A small audio captioner, trained from scratch: encoder depths [2, 2, 2, 2].
Rows from block 2 of the text decoder of a small audio captioner, named by matrix and row number. Rows with one number belong to one neuron. Each number is 500 + 25 x the weight over its row's rms, rounded and kept within 0 to 999. All counts start at 0. Numbers have three digits each.
Before each neuron's rows are labels from the 100 texts, of 14976, where the neuron reaches its largest size: "tokens" is the input token at the peak. Only what is clearly more common there than usual is listed. The data: synthesised imitations of 52 everyday sounds, one a clip. In brackets: how many of the 100, against the usual share in percent.
# gate: MLP gate (decoder.blocks.2.mlp.gate.weight, 384x192), inputs 128-191
# fc1: MLP up (decoder.blocks.2.mlp.fc1.weight, 384x192), inputs 128-191
# fc2: MLP down (decoder.blocks.2.mlp.fc2.weight, 192x384, transposed), outputs 128-191

tokens: "quiet" (48 vs 3.5); "," (40 vs 17.8)
gate.277:456507539498460454463528521487507504513525511487495499538497446508496512478534502504496502489491494470498509488487501468521479505546488525519475512517521506510501483512516576509477458456543509
fc1.277:445491546502487519507519543502516473509516468506506499502515483521479515494489503494500479525500500504531537526533525503516501479492475473497454495484520487530509534499525531494495482421513510
fc2.277:504547515477506500515530474500499500504496499494463477480492512487499503513541516449484455531517540494536469490475526485507524454483501465497520478474501503514484526504539505474528515504531532

tokens: "clock" (55 vs 0.2); "a" (12 vs 4.2)
gate.221:469539530475473519521466509550468488488509522493543525506499470547498523502537508495495524495473482507518509504516478537485502504492531505478490522498487545476537495481461482433426485499541499
fc1.221:493511516504491465481500533513503487548548478517536547492477486552514452470503524507458501523534463509460488538475505486513533535499510528502488525472469473486523464518520509509502516497451534
fc2.221:462537502484500518539513495494475496485528480491515488444536486529511496476535512467486490516524457512506494522495496464508491552548477543481495476508482453537520498455508496496488562517454531

tokens: "<end>" (83 vs 12.1)
gate.345:497472512511523507473493481503492453476510497471510469550527498526499513541529490518484515511502470488551492495513524496494492490471521483466511488515565476462485478570532463513465523531517512
fc1.345:517519482498533473498501459452477550508489494520533475493485492448513456531503491507517534533522543486505508482453492504443520511491501477507478528476494517480493504489521477457510516512495557
fc2.345:509478506480542470415492480512527482465519520517522501474522466497498539486513501485561481492459534478504515553494472481497480482510510510469494490464477470477524493519504487513538508498499489

tokens: "rumble" (19 vs 1.5); "cleaner" (13 vs 0.2); "room" (12 vs 4.2); "noise" (11 vs 3)
gate.192:516486496487472497442492507509521467475545561501496522540501480532491498455502538474445532529510500497534493507518512463527478504491492497490504504517518497490522497491508546505493516469488480
fc1.192:480529529527481502533492518516516486510449459518473505473448514506469512515498438495500496511509434529495490522473489526522524450485499483454494470459480514498467543483492476494526517473519520
fc2.192:504508489498524518477485431524486492501506492542501473505530498491493490519483463482498493504532532517526522449496529475499483490524528519498503547523515480510481521468498506534508498511451442

tokens: "thin" (47 vs 1.5); "room" (18 vs 4.2); "muffled" (12 vs 1.4)
gate.367:521510506472513482482440519515534515520466492505472528509442530509510475507554495513475528464489503510504500501498497520470475442508508522484494504523511491500496509483557492524515499523481495
fc1.367:509520499475502501489459507517494529530466527504465502497443504530491463496513493516479520466500500517495533515501486519464490437487480498481526501547517493530503473499557508526526500501462504
fc2.367:474487527462488515498485480500514534532527493515501473463496477479459455463507507541463500534504457457492486507507474516485484522538529508481480489499487501500477518486508565519527484503508487

tokens: "thin" (45 vs 1.5); "room" (19 vs 4.2); "muffled" (7 vs 1.4)
gate.274:541497485469495491482452515510492520522445511470486517482450514495490479545522481522479538470485496527488514515511495534487488434505500500487509489514497507512504508484524524531511497488465505
fc1.274:482506521494512476501477505519516509517448492503500565518455533512488470467518480513484521473504500492502492492484468520473488434505502478479532511513512485512483508466570481499517503525478507
fc2.274:487490510479501498500481496499513522536531489505502526460494495506441442478500493529479508550515468477511484498494487511487504501509518511487470490503480479493506539492489536555513477490493503

tokens: "pink" (53 vs 1.5); "white" (47 vs 1.5)
gate.184:522513507459504540479513503521478494522498490530503478510478484497513477532513510460530513498516536512500492483487491564498502519512523508555531513494503457540470483529533508518566479495491536
fc1.184:481501483456508542441488507504499502525527503505502487495446499485502459529499489467522509474529535499483511506509501545509501511513500508545545505493502464500468448524519496544563482492475537
fc2.184:462474484485551533464486499459487503520538542555496505539477513504496453522505517474484494499545535539494506496492518514529488471524521533512517531483475485504497434522515535512538504477468503

tokens: "coin" (47 vs 0.2); "church" (9 vs 0.2); "crying" (8 vs 0.2)
gate.122:517473490542506518484459514521499451498511451521559496504492494516533517567494547508472505510533484471442514521499466509472530512521496497512473458496482482488487482491502446494502526503533496
fc1.122:501499502475530465495503501443469481502476470529482469508468550537473501523503499519525526511470512485504509504464539479493503477484479502545485500498478488515510499482481527558506510489475488
fc2.122:511485513509508521521506494510530524549498484511469488495480520496521489484506487527499531530529463489495511520515487518540473519472483466542516471505473531446487455486499534531507495437488541

tokens: "crying" (100 vs 0.2)
gate.286:502518526465467483528547511495524516502506522469508457476532481527510473488476542512480500505485514531447505457500492502510445503466501513498485527504470526529519461532508483525467507460502541
fc1.286:515512530488478492551502480526487513527514504463484493471483512548535476548496502518451508470460499525472507471534502489505486501512475520521484474494505519484520467469499505528509486476546478
fc2.286:539499509522485498551542493514495514514524511433483484471514476547510475518470455475477520485497467501461512514494485495527424519478494523519452498513468511487450487498507492519494496492518514

tokens: "quiet" (86 vs 3.5)
gate.126:522529502518568499485484522491499472470494497508490510503513473541444472531522483486509492525525516510546497504507512436502482463481474533484489471483497534486468506460516480460502480484493485
fc1.126:547470454454549506497503480503524458506481508530507509509504470544494516441485461500531443466490468466499522497478505474497518527532541539519497471516538535466505459466515521492491519506523501
fc2.126:536477483483502509485510479468456481453477438513494493555536500506499519492447481514473511491543499466466483518529469481490487494494485489490490478463564505487530496461505490523537536511451501

tokens: "quiet" (53 vs 3.5); "<end>" (47 vs 12.1)
gate.358:502520509482496498497503475453499494532489519524514473508520506484506495484531529516509467442465497494494479480504528485476547536545521528504487508535569519509529428508500464489473470548496473
fc1.358:516458447468522531514504485458473509511472471505527535460493522529513527454475493513472501546536508524498468501497515513479490554436504514520487457463533451458514506441481495546527470529471497
fc2.358:530510508457502527470530496553528525480516513505483484539526511523508488526521508460472500594493542519478485517480532522515469504471476511482541467494496471489474508558522465484515484454521512

tokens: "clock" (100 vs 0.2)
gate.368:466477493454504503507524500526454435478510522537520515513494504453478478532483481497515499507476509507495491520500488513485528481520480497493535534501504536489470452512501515519501501506491509
fc1.368:485545469508523537517531464518517511484531479484474520483509474455478490491505474509491497542487499451489515492491531493467488509434486492558498473512517526489490516526527535455527471528491553
fc2.368:543528526482544455500521520503528517508473469502498492458568495574461501534506501487466512521470500426467521493486460534451481517530546485475461505510520474465502511479466476483496511526466495

tokens: "with" (100 vs 6.1)
gate.85:536466442501466526496471561541510506535490479479489523518530511534480494486505529450478527529523477489471497539529499535576472488486505521475478475511513425497489470520502455496482483485464508
fc1.85:544516514518522482486500462517551474478481500519517482475541494519495482498507476481523460505501499526458496530523477452491500475508445497451487488493499526491524489484541519537523517544511479
fc2.85:537564475487502473528545494526540439517502528522516497510499510480531507478529484526506473522512485468463504520475459522448470486502503503470496500520486509515476493515542455503544482497490469

tokens: "," (99 vs 17.8)
gate.4:493490444551547484538503492504516538540522508489498476488530509497480492466511514447511473487491459468487532498528502524490544492468496470494535526493482509503521486490488509482507486503504495
fc1.4:505533527479491503505515509439516518522543482470513553545473501503481487522507517496497481515465509524481483503498526494468447508449498510487543523518424481534509499525498486447511511510558499
fc2.4:524502482455498519521540492508527496503505497474509517520521524476524505496486484549501539496517491532538477488512471509505493524554508512492488492513501549473508558488491445507511519536528511

tokens: "quiet" (32 vs 3.5); "room" (11 vs 4.2); "electric" (11 vs 0.2); "engine" (7 vs 0.2)
gate.311:507482520532446490519504529518533435514470479520487497467511517489535506497510507472507498531499470520528509498532485499531439486512466528507483520549508496492500519525519520497501506500511479
fc1.311:454480500508486493534471469526444510511487486457497521460502494506519546504485505500547515486512493468462506479464482483467543509499513513525525564481537509492509495462503461517483455591487484
fc2.311:477522498457535508477492494474479524500519508487487485532503491458505521455481500496523509481479433517481490520490488459506525496475466491509447457549493500497494501481471529546501515437486482

tokens: "pink" (76 vs 1.5); "white" (24 vs 1.5)
gate.214:500507539511469545490476518465465468522491480511512449513480492506532452499512541477508507506506532560537509472497474488537467537519499498549511504482496470539489482538519513483570472486493560
fc1.214:477485475464533509447513533466457515530511503532490533521447485476494441509520490461501481499497534505505468500482515537533487528484491520523566509506517489525482495477499498542563497513483520
fc2.214:482507493496548558476483511465492481499552565553501532542491504516477476539514505467470471510503526507506447499488463520562506481522501527510512519479472507509499485520506491508520469526496509

tokens: "a" (100 vs 4.2)
gate.230:518520407537513454473508503489481481494539477482522469511475515514474487485459465470494537503485510468500506510540470513492529488515507510491511489459538513539464462547508511492495513499499474
fc1.230:481517506453468479526465537503506489521496532485502530501488542521524491492516481482533511522489543474495540526479513488465500529499499544459509478516506518508461487491480535556475456545494533
fc2.230:485494478477512507498457512495464523531452465467486538494511512475507549499503487507493469518496490499498491517493507504485527475477516497502489495471510500486542484516450479518473499519501522

tokens: "<end>" (54 vs 12.1); "mains" (35 vs 1.6)
gate.170:507485490477487515521497446505541506467488464491484491531512490484490461483521484461477466521513455517470521496497505473479498495450501526535509539496477517510538523522510495486505564521466500
fc1.170:515455522528522487511513500471501517546512571453507489533471530474517512513503495534534512490504500560446493484525510527515512465465519513518521498491462473524500502502491507459473519481488537
fc2.170:456518493490462544486495472447518497510493507486492535504477490473494455481492490439500491427505486493517491513531508511545500481484502521531553486513515503517507518536501485489509522463488498

tokens: "a" (100 vs 4.2)
gate.380:490498477516491469460548450507470469474472499502502533504478516508512486536522503507448529547510527507500487478483527524500543495506449506520461474512524481459510517488538475467505497500509505
fc1.380:505470465505482501492468500475500477477439513506489500503485508568516479525510515484464533551490535472500470487521525512489475494453502485527494494536528441482492489502518476512505507544488456
fc2.380:515470514558510483474518477511479465482481525475484442508515485542516532518503520500481551533509542491499443536508500472515459502509507509484508503504504478513475481502519518478509529513494475

tokens: "quiet" (39 vs 3.5); "<end>" (25 vs 12.1); "ball" (7 vs 0.2)
gate.318:470502519514536453536530524455485526488472479518484525504540556531502499469501523500514509557550540518535503524529495467500463519512507506523485532528512518554486450516504544494495463516479495
fc1.318:496525509471517487526506534502519508495471484515523519492497499506419498471471541468488536542502524442513466522502466502488461533458503468469506505525453480456502506489532473523477529476532488
fc2.318:504547523479554534476539465517516520507504480497516520468513532491493502456473463520493538483505526469488481536508471489478542522543493499501477485501505481492468502441554538538477502507510502

tokens: "," (94 vs 17.8)
gate.359:525541510485515516482499460465474490487487505532510485495523505480540502523519494514521511533483536517452514487468488493487479542463462530494499488543481480481458535504506536525487492522528546
fc1.359:490487480520484512521486507525519519456505498493494501529479476477521500522519519500485497469502461504501534476483514519511499530453524484485488488453519539481514488520498465523518526512496492
fc2.359:532494502497478535483436521508498478531495497523488528494498503521481519499504525481478487481542482515498487498506501475497474512547508508501490496502490493515469519510483522457513484472489471

tokens: "rumble" (39 vs 1.5); "noise" (27 vs 3); "hum" (17 vs 1.6)
gate.157:488463500470503446510481491490494471508510471485498493492483530527509497542496517515472523506514479529523524541513534470542552501503514516469467498490483482475489512520473486498513502494497452
fc1.157:493479528506476473492452528481508466522464505536474473500522500478515532445506480522522473505463517549538483520462547473545452520477499474530520489504512537491518520512521544541548468475530495
fc2.157:500482537514528501565483490487468456512493514486522480531466466467535480494510467483518498439487473510532509510512534518506455492493495526495514494489496460509484475492530500433509489465500492

tokens: "coin" (58 vs 0.2); "fly" (29 vs 0.3)
gate.50:492464492532499495475496524504510506496536488478516450469522517501501523526515491505493481486492496554502516500489521504488498479491453482485438542477509491493463526513507444535461495490461484
fc1.50:510528451496508478523485527495486495541497511501540522522496521538495454541502513497503468472532509501530529489508483476476494516510515519513494502519522502492512510468505510556512473488553517
fc2.50:488513536484510486510498498505475514500471430488513497439486485463505508446496540528475470515510482466486481538473461472469509490511496492483490510511492499527489482467477504531461541541521499

tokens: "," (80 vs 17.8); "room" (10 vs 4.2)
gate.255:514496508463479512534512486481469506444463506540508481445504506511528529531486529510490491500516511545517489506455488508478509492481504544472465501572464506536475464491530459497517541499518551
fc1.255:518468473474513539496510504501499506493515476487488498516484502504500506527496509479506509518468476526520491503536514496501511467480501522520441499502503498487540505495502484545476526466468491
fc2.255:485457515497514495523503519488542519521507524480523505496544499482485488487535529532476468491502481474497488533507497476529522476518524473528466495481532547478503538556451561502511477474495514

tokens: "rumble" (40 vs 1.5); "hum" (24 vs 1.6); "noise" (18 vs 3); "thin" (11 vs 1.5)
gate.320:500482516505478464490512490525480500493480521475505504475494481471496522501514497543486502528508511541539508490532524469471509496482467516514445502501503468471542471484463507532481510502521541
fc1.320:462479524478524469479468498489518505524517469450554516491519504492484450503537503494502461465474525553561525507525479504492494492472520537505472502517514468491516438504490508483487495503546486
fc2.320:477530501546510489522516514478485504520494486499547461505474466494499561492495486498500494462465497514471499479462504529502493494534488508433539462533444533443522495445510483501513525499483552

tokens: "with" (43 vs 6.1); "room" (33 vs 4.2); "engine" (10 vs 0.2)
gate.342:558483491501486539480517467521500501492535471499498516511523479494480553529548496488494494489535503492548493519496520478505493513472486489518478474477486517486506469529502479510500472464494502
fc1.342:530514505534510459542476515503495534469462495500517511501496473517518456493497489562513483479504498507432477497500481508523532481515469491489493525567492498492477466484519496530491507477476490
fc2.342:537500505520468502469495486478495437487520505496515499484457490450498508467531514489521496501472522494542471460487513467486469527527535499477484524521504472555515486539577492467467454516506486

tokens: "white" (54 vs 1.5); "pink" (46 vs 1.5)
gate.27:511496490488486533476518494500475462490484449487523497467517507487485464520477522451510558520537503506489465489528464532528480535465503518542527534494480478506458474505521507504562505508478540
fc1.27:496500480512494503526502462490479502443488491474494556484517484514479561505460492512465496499480464509515502477511491473524487480476535508486489510491502502484494520497467502518464521480521484
fc2.27:551516499514488472543499461535518535501474463454501494483497473496493545490516484527519480554470452443496523498528524488474524535467479489529501487518486548508515532486501444511473523503513478

tokens: "rumble" (25 vs 1.5); "thin" (24 vs 1.5); "noise" (20 vs 3); "clipped" (16 vs 1)
gate.117:480455472505538525509488511453478506511519464507547533486500475516465531502482477490484530485497517499466510505494529493457524461440470515446472491478503492510509493478462492481535508520483469
fc1.117:504496489483508511512504542524539487516491499484484529479460537514453510519489522455490524542534501523511504520533502524479471501489488492498478508493464465521512539485520530486478502433517520
fc2.117:474534498458500482526489467462489496525521500489521499491500509486535497497469483529508507451510457500493477452531424507537476478566509471525468534517527474471534518505489528505501485514482495

tokens: "coin" (100 vs 0.2)
gate.312:463533508508458465467502504523510475521475503473495501480492483462534482473515487489517477546494492502510494474459498474469457536477466522486511534508470488520535507513526498512529489478538497
fc1.312:467508530498491429552560491500552511483484469520510509507521483455496502501528470504520466530527464457470516478492513493529508487488489478503523528497495534532516523531522510456459473498514489
fc2.312:482508502477451473519500471440498510484499530453486523448487504471507485487492491475509473466503509466466476449503522512488464476495530490496518524532462482515481498532514492483523538487492500

tokens: "coin" (41 vs 0.2); "fly" (19 vs 0.3); "room" (15 vs 4.2); "breaking" (14 vs 0.2)
gate.160:519454471455508542491466515483512476498463529523542492499496476488483495530542532516483543483541523511490500534476529468477494507471445500544469549506502511472488528539492495525472517480515499
fc1.160:477493484481512530511513502465481511495562493512477496533564454485464495515483497536522483547488521476526517487505559481489547462505504522485557498541512459547487510547538494519487472510489507
fc2.160:485484467518492512511531518490504519533524525504496524475520554502492483515482497506494458487500539506489579484520510508561490474456469511448523448527520526482523495496498515549510544518512519

tokens: "a" (100 vs 4.2)
gate.259:480489491548486469470544505477517456495450520491498505500510516502474448500498477470482529550529521526491477503503570500495501483475480523494484493511507475491510476510560469482505508537477483
fc1.259:467479463526488513490545485472482476484456504477506496533500524505513478501509519499458531528521532510491457475512528527499468524489491532494477492494521475479504471521540472465491532541483468
fc2.259:500471508538474481466534494500501481480453535492508482524507482560498499525497517498465527513488517517493424490484505492503476505496478515509506487492501482493465457495502507478513509527487483

tokens: "a" (100 vs 4.2)
gate.89:508530467490516507540528475445481505531493525492491486490510487491506485505518498459463494546510505467457526465543495516500503450487484464485490543492513454508540501493502441511514499507486504
fc1.89:481517503508444497500505441475479524513517484500492528476464480530489484486506505488446557511476461498494509489527489497452480511511488475522516506534475500500523540491429480531488482534477482
fc2.89:497490486489508506467522525474505467503508488481491533481475515488509512480528498529484483519492538511481541526528518471499489528511498512508486512463520491498556572499534481561458475527566477

tokens: "with" (98 vs 6.1)
gate.66:519516485494469507509511532474505525494487504549495494483540485497478468532478543502519495540493509498431494519482490463501479499490562548529524468528494498553486529464463507488484518523485490
fc1.66:483491506537505478488480500552539491473544511512528538537544486494522495510533488490496513509519493489487480479468487506474466515490513530480505482539555492524509514459459502470477484491514465
fc2.66:498457503480530512481499495536525507495501505477488475481515509463452523523441506536527499515492491488516520482502487507509503546489480500534529501522547507483458515496470608489530497514480500

tokens: "quiet" (99 vs 3.5)
gate.241:490494483464488500516507495520519498515506513541538511543520512523525464522501476518512480447529499484512486517485478501515514525500488497479491467527574500490505448515504516526473475552512497
fc1.241:479493515475538524473497499462453526516501516482508544459493505542492530483464508537515513520502531491500529482497515522482552529462539534522494506456479467498514482495472485511507470470458509
fc2.241:501518492504553508466465498492478487526507539520503499491518508480478520502492510515472518583466546486448512522474489492467527519462478519503507524556515494518490492497471493517553499481477564

tokens: "thin" (20 vs 1.5); "rain" (15 vs 0.2); "muffled" (15 vs 1.4); "room" (14 vs 4.2)
gate.143:538539501497464522532515485575500496493460486485485524491464485469472505520505464499498510505455470492507489525465492492523475488537502528534521494560460539559480474487477480489498511518518527
fc1.143:446487531490463480488499480498495497500506503503530518550530551508520474508512491533508463451549516471508501478464488505478517524503536491502515493521529510481490530463503497519462499494492477
fc2.143:528500490455476511498554502494508518488529516465510486533488492506521505487509523551522471485517521487455511492502449486510500493519463526526455454499525527479545497501477514511508495489490528

tokens: "white" (58 vs 1.5); "pink" (42 vs 1.5)
gate.211:518513479471488537470508499529476483511518466535505486520481494504509462531515517466530521525515549507478505470504481565505491507518505522543531508495501458545454483537507507540554501488471521
fc1.211:496504468468507549459497505505485491511516498499502489489463471477502453507487488464501523482526530488487498497498511551522501529502494495532544537492483472507472459520512497537570487484482532
fc2.211:468474486490541541467490511453488504513546547560499501543483512499487447514512512487491496495542522530508507491484508506538494471527516534510523535489475477501491446522521549506530489471472513

tokens: "a" (100 vs 4.2)
gate.116:451478502519528479488496461472498515508458518475525478492514537494476495472467496500463498512509501497509473481518521515471505505501493489437504491522475505508535510474514487505519526515509523
fc1.116:523463529482467510466509515458485536530481544499515499465497500447524524504491529507509506533536457476556504536527508453515493487506437513489549507543522522528491530504472475536468494500538495
fc2.116:536498476485467484533491509481489507553521488482494485494470532504505503487546536494506449522507507490512469523514508546506448528492513491515541479531492474504513476520496497460453533484482523

tokens: "clock" (100 vs 0.2)
gate.344:570522469490538514504491507483512480463504456507495513468534497515479508480503487454489483519507479521498523511470513458505497503507488495496459528570463500515496456540556491512517529536502479
fc1.344:511503522456503528531509515499500520518505520513484502477470473474522519537514504518520519480479510490523475498459477486512528503515489451548478459520431550441438529518506469544512468525549465
fc2.344:480504470491455477487502482490481507503442543517475517545449510490515486519493529497479488502533543516501502510528469559509492502504503485516511518518502477537536509505512502492473538506473526

tokens: "white" (56 vs 1.5); "pink" (44 vs 1.5)
gate.248:519487486489523543469514524481474479493521511496504477474450486489488476525516511457517514497510564481483489480513490543523507506497507489540522508483514475531438500508509498510541492494484536
fc1.248:498525489461512487480521516507470498531516457500536500497478479484514472520534494489519525516530527479504521503476515538501476494513508527541540475479529472535513461502502484529548482512501551
fc2.248:457485478493545530462493501448463491519523548552507499538485525498471444520518519478464494480529510547491477490485485494538487465532511542515518545480478501507480445505517529515535486500462506

tokens: "muffled" (18 vs 1.4); "buzzing" (16 vs 0.3); "room" (16 vs 4.2); "clipped" (15 vs 1)
gate.225:505470489472511492471527478479479529517480491535550476516503488497520477524491514504558502462485537522544516468517512496488470525482532527506493495521549496494537468491461465489491467550475485
fc1.225:479528514509496483522485518521550439492500522483457555505477519492485500492523471524470522535513499490483513560515482506518519458504473495483502480481488494526509552501517508502504522450530517
fc2.225:507490483481507471472488492493513496492477467510495481528470500505529506502478489506561500449470510506491486481507472535508494499543505495513495517535533473501493460496581498475496469552506511

tokens: "with" (43 vs 6.1); "in" (12 vs 4.2); "car" (10 vs 0.5); "muffled" (10 vs 1.4)
gate.72:484499492469498543539551497508536456522496491515488498431474524521516480505515513517529513471510525525513479489502483473584517493514492521497492512491471561493520490524498516512547492513500489
fc1.72:543487451503508512472488482499482474485538494539516548510446486502516485513509492516526504494472446530465526467482527514501452501507488506501501535483515498499489517506499511542495483490511515
fc2.72:464452494499466519488475500518480515480446509492491499513516457488439526457469511530531510467510481488539573477498487480494490525498528523472453542519506509524483503486497465476490508502485492

tokens: "clock" (87 vs 0.2)
gate.187:469436521508530471502490519509435513515503455501549482517465504480506488518522527524501492484532523521513501504466487516475499516476469476485534512496485497496484436532518535497512479480528507
fc1.187:512504514478465528478500514490505484487508506489490504483511472466486512484502494520499485511503526516508522491513502522500521521491504476446473513502520489511524485464483523525492507499519479
fc2.187:474502507499498522468512477493505440485487558531516493531499495530465502506520530476514499501484524479519500535519495557521492550555500525499438497492512460503481461512527472492528492473481478

tokens: "quiet" (99 vs 3.5)
gate.52:511473507448468466543503511535478493501446477483500455496491483495491505503505520509479424526520436499457526549488508518499466535462466449530478534528505515502518541519524523494542511486465499
fc1.52:528512518488488509478519530495517481528487566471491498460504469505450458528481497509449488506499492470460468535534516478508485482495480472490525502472461478525518495476505449466540465460486469
fc2.52:529541546517510521492480526539522479519451518548540491534506510510498492484502515504456514521492498530486522493482510545506487487504470540480518477482477467473499492477488559470479491486488516

tokens: "crying" (92 vs 0.2)
gate.294:512505486489523510500485480498520483527466480482489516477499477504471504499484494502511488503535529531486497499503484447514500505514478543546479488521458540482488533495476478522535465486498445
fc1.294:479510522516484490497505491491458493513517511488455495494488498523486513523515473455468494534472514519493516483449486461457478498512527482503467461512517523466497542464501532497515510483452497
fc2.294:490529488495451461484508510530517491472519530557478495512467458514475502484491495524520496532518512513520512507513492508424485503500514497466458512438533486465511524475496495516484487519495506

tokens: "with" (25 vs 6.1); "electric" (15 vs 0.2)
gate.343:497485476510510558485510485520465504499474513495442493503520507501486483514481502456505531511496489482508512504545468516507509476489521503506506513503514500524457507501502469523491500523520491
fc1.343:468490492431530469490471465469473524545477487443518502512477532460477503487489519509517542500504525526512493490467565537509496465484490517571486510483510502521485497507454502492526493495515495
fc2.343:534491526461494496507504537509524520519519494453538518513503470467519534465467483492534483504507520509511502444509480504483473498481517495497507491504504519524513539528517520511476565496528534

tokens: "clock" (41 vs 0.2); "noise" (15 vs 3); "drum" (12 vs 0.2)
gate.381:501528513559496501498503466488531474485531499535462441529494482520495497516519493520481502518482531509496525527474500463506488520522470478511492479500523466510507482496497496475495478493517525
fc1.381:478506490566487527537484505515496503520504483478482488581527486506470497501527522460491485493522504511538503478517493488473431482507528523485496551479427512508507493456476481502520472512547484
fc2.381:489526511501504539512515513537471485478504480472497479528504495512511470521479476475496522536507511542541551487517473495469505463479483500511466535463478465465514479464505489511505500505507504

tokens: "muffled" (48 vs 1.4); "noise" (26 vs 3); "thin" (20 vs 1.5)
gate.147:504521494502456555529556475530510503526524504523511558458481485530495498529494518517483493480524546471489515486479555492468459480506498505486491516496473489464526507498513474495469467483523525
fc1.147:506529522476514502535495529474477494484504485471473490498513525443530531529465451494498514466464498460486508475508515487494493503452518504504490486510512513497486545536502507473492518500475479
fc2.147:500507458485494511482498497485504483502517508487495499500486509451479483475472527506504453487520475517527505473477523488508459461481488426502535514530509528491470525500478547490507476468498496

tokens: "thin" (34 vs 1.5); "room" (24 vs 4.2)
gate.61:486517501435489513500468509509529496496437488482493523497452521461486457504546461520477550474483500519526514527490489525507479470484528532530503509520490528525460506478553524466509503534467519
fc1.61:527547478492506460512480521515517495525475569487507523485456489502488468548499496510519528495474505511512500555480544489480475469531496538500478527537505477499467485492448487515544480512500488
fc2.61:489484523531511428481476467491496545516509541480458508490511474453439472501510524511479514523478459444519515511465488482493516514546482484508506509501501488480490536503503504519501488484527470

tokens: "with" (100 vs 6.1)
gate.213:521543494492453495499498496534520523470494532517452498527521472477494427508519510516502473503491498463510520533502495444524518489478517559504483494543510467518476544512461492500499504522502473
fc1.213:521541490512487494523503500536528526470482522518487537535530481471506519484522499514466481502477473530531483532481488498481513470481507522520527491518549480529513510456482480457493491524542453
fc2.213:456490500454499495500504462553501524540521515484529487496473486479473448525525510498478472484492520510496522498504547476510515539493463500535508507511564507479477499517498546519507485469492500

tokens: "white" (45 vs 1.5); "pink" (22 vs 1.5); "fly" (21 vs 0.3)
gate.156:502487479518494490487459512500496438505497472497496498511464491514484513478531481519518520494492479503526500482510438526524490514539496500512526481487497526487471504506455491489503462477545531
fc1.156:448495512499487498522518531482475470465509534470508499530471500474467529535506485506493502457532507541504482499506524492493511503511517493448494470507524493540450495508484501508521475521485520
fc2.156:471519521474522492502511518478527478502510482497498500482507478495542539524483523532480495466495476519495467517498512517521542512505546539528507505477550505499505499526506500514545499530470513

tokens: "," (100 vs 17.8)
gate.299:537499448535488510506515513471489478495502475505492494523498483506508517505530485463459503524500523448481471502497483504487502510550514484535516477516521532562479461485499492543534463555500492
fc1.299:512484558513559564488514501444537497505509501487493535491489533476484479511489474505527505521479497492513476517513483517524518432488533503483536509485513479483550484519474508473524497479484500
fc2.299:470506492480464493463502522469472526468481473521485514485504532508480465495522507545501507512530529483470493482500479471515493504500499489462499494463480543461458512485501542497462530476504495

tokens: "thin" (48 vs 1.5); "room" (13 vs 4.2); "muffled" (12 vs 1.4)
gate.310:516489502474518485499467508540530507504458518488483506528445524496501465485523475512498547455498516533515521532487483540454500418505524510502519496515506492528501510491544471516519512528480501
fc1.310:519525502487490474476453502514514547526454521506484499504447536504481454495543475487495548453472510504485495521509462506471492426517477523509508528550497493527512483496563504512524479523464485
fc2.310:498473524449495520501488482491488553548506492502477488482504483483460443505509496545464499557503469472525466527504471510482493515535521514495485487502491485513470512479477543528522487495519490

tokens: "clock" (42 vs 0.2); "pink" (23 vs 1.5); "water" (20 vs 0.2)
gate.140:494505502508525544443508485536513459503503491534544542495520505504485495445520497481519494504467525475504469479519474477516559468464514492531489494504460542470513502520523475530535536550508482
fc1.140:447492480514515508501486460498457446495501467507480506484516524466464474527524503541485535498501521468498475490516496515503495503500471525485523453520532492528507529492483467473522466527479500
fc2.140:507512538522497518449471511510510527504461509532488503502468538456498518473524530510490506457545518484490521487497471536484487491511527547506507486506486498479522513539534531493499511466499507

tokens: "thin" (52 vs 1.5); "room" (20 vs 4.2)
gate.300:523491477467468521556487497528519489510433498481490521494444494491486484543503495507485512497497472536539493552457510500514516461496517481492467491510522505495474536498490507542490482518516532
fc1.300:498542553484494469427467525522528498489442531489497529483458483493483452494535443516476546479494481497476491506500483508501488462500511539501532520539475511513463480490549507461523514513494473
fc2.300:485459535532507463507489455537483529523507476524464522463508501473453431514506468513507511522486487503516500527454470498528526506533546498510498490516491481480468552498517526554513511462482504

tokens: "rumble" (15 vs 1.5); "room" (11 vs 4.2); "bouncing" (9 vs 0.2); "hum" (7 vs 1.6)
gate.132:464475539512505500460511494486547508487493494470505476511530493502500491493521487518514513478527522476513475495483536497513522504521521521515456498488511497498483513503447539501466509487531498
fc1.132:534536461493495489510475509480448491512471511533495526504458514483492506509474494495490483456461452532516498499499462479507468497475487473507552497482466480490509472465497504511513500517473510
fc2.132:542520487534504500495493528490487474487460431531513487484502476492490529473510498503536463454499458523485486485481481504510489468469494547492499537538491501488505435482537480504521477514470498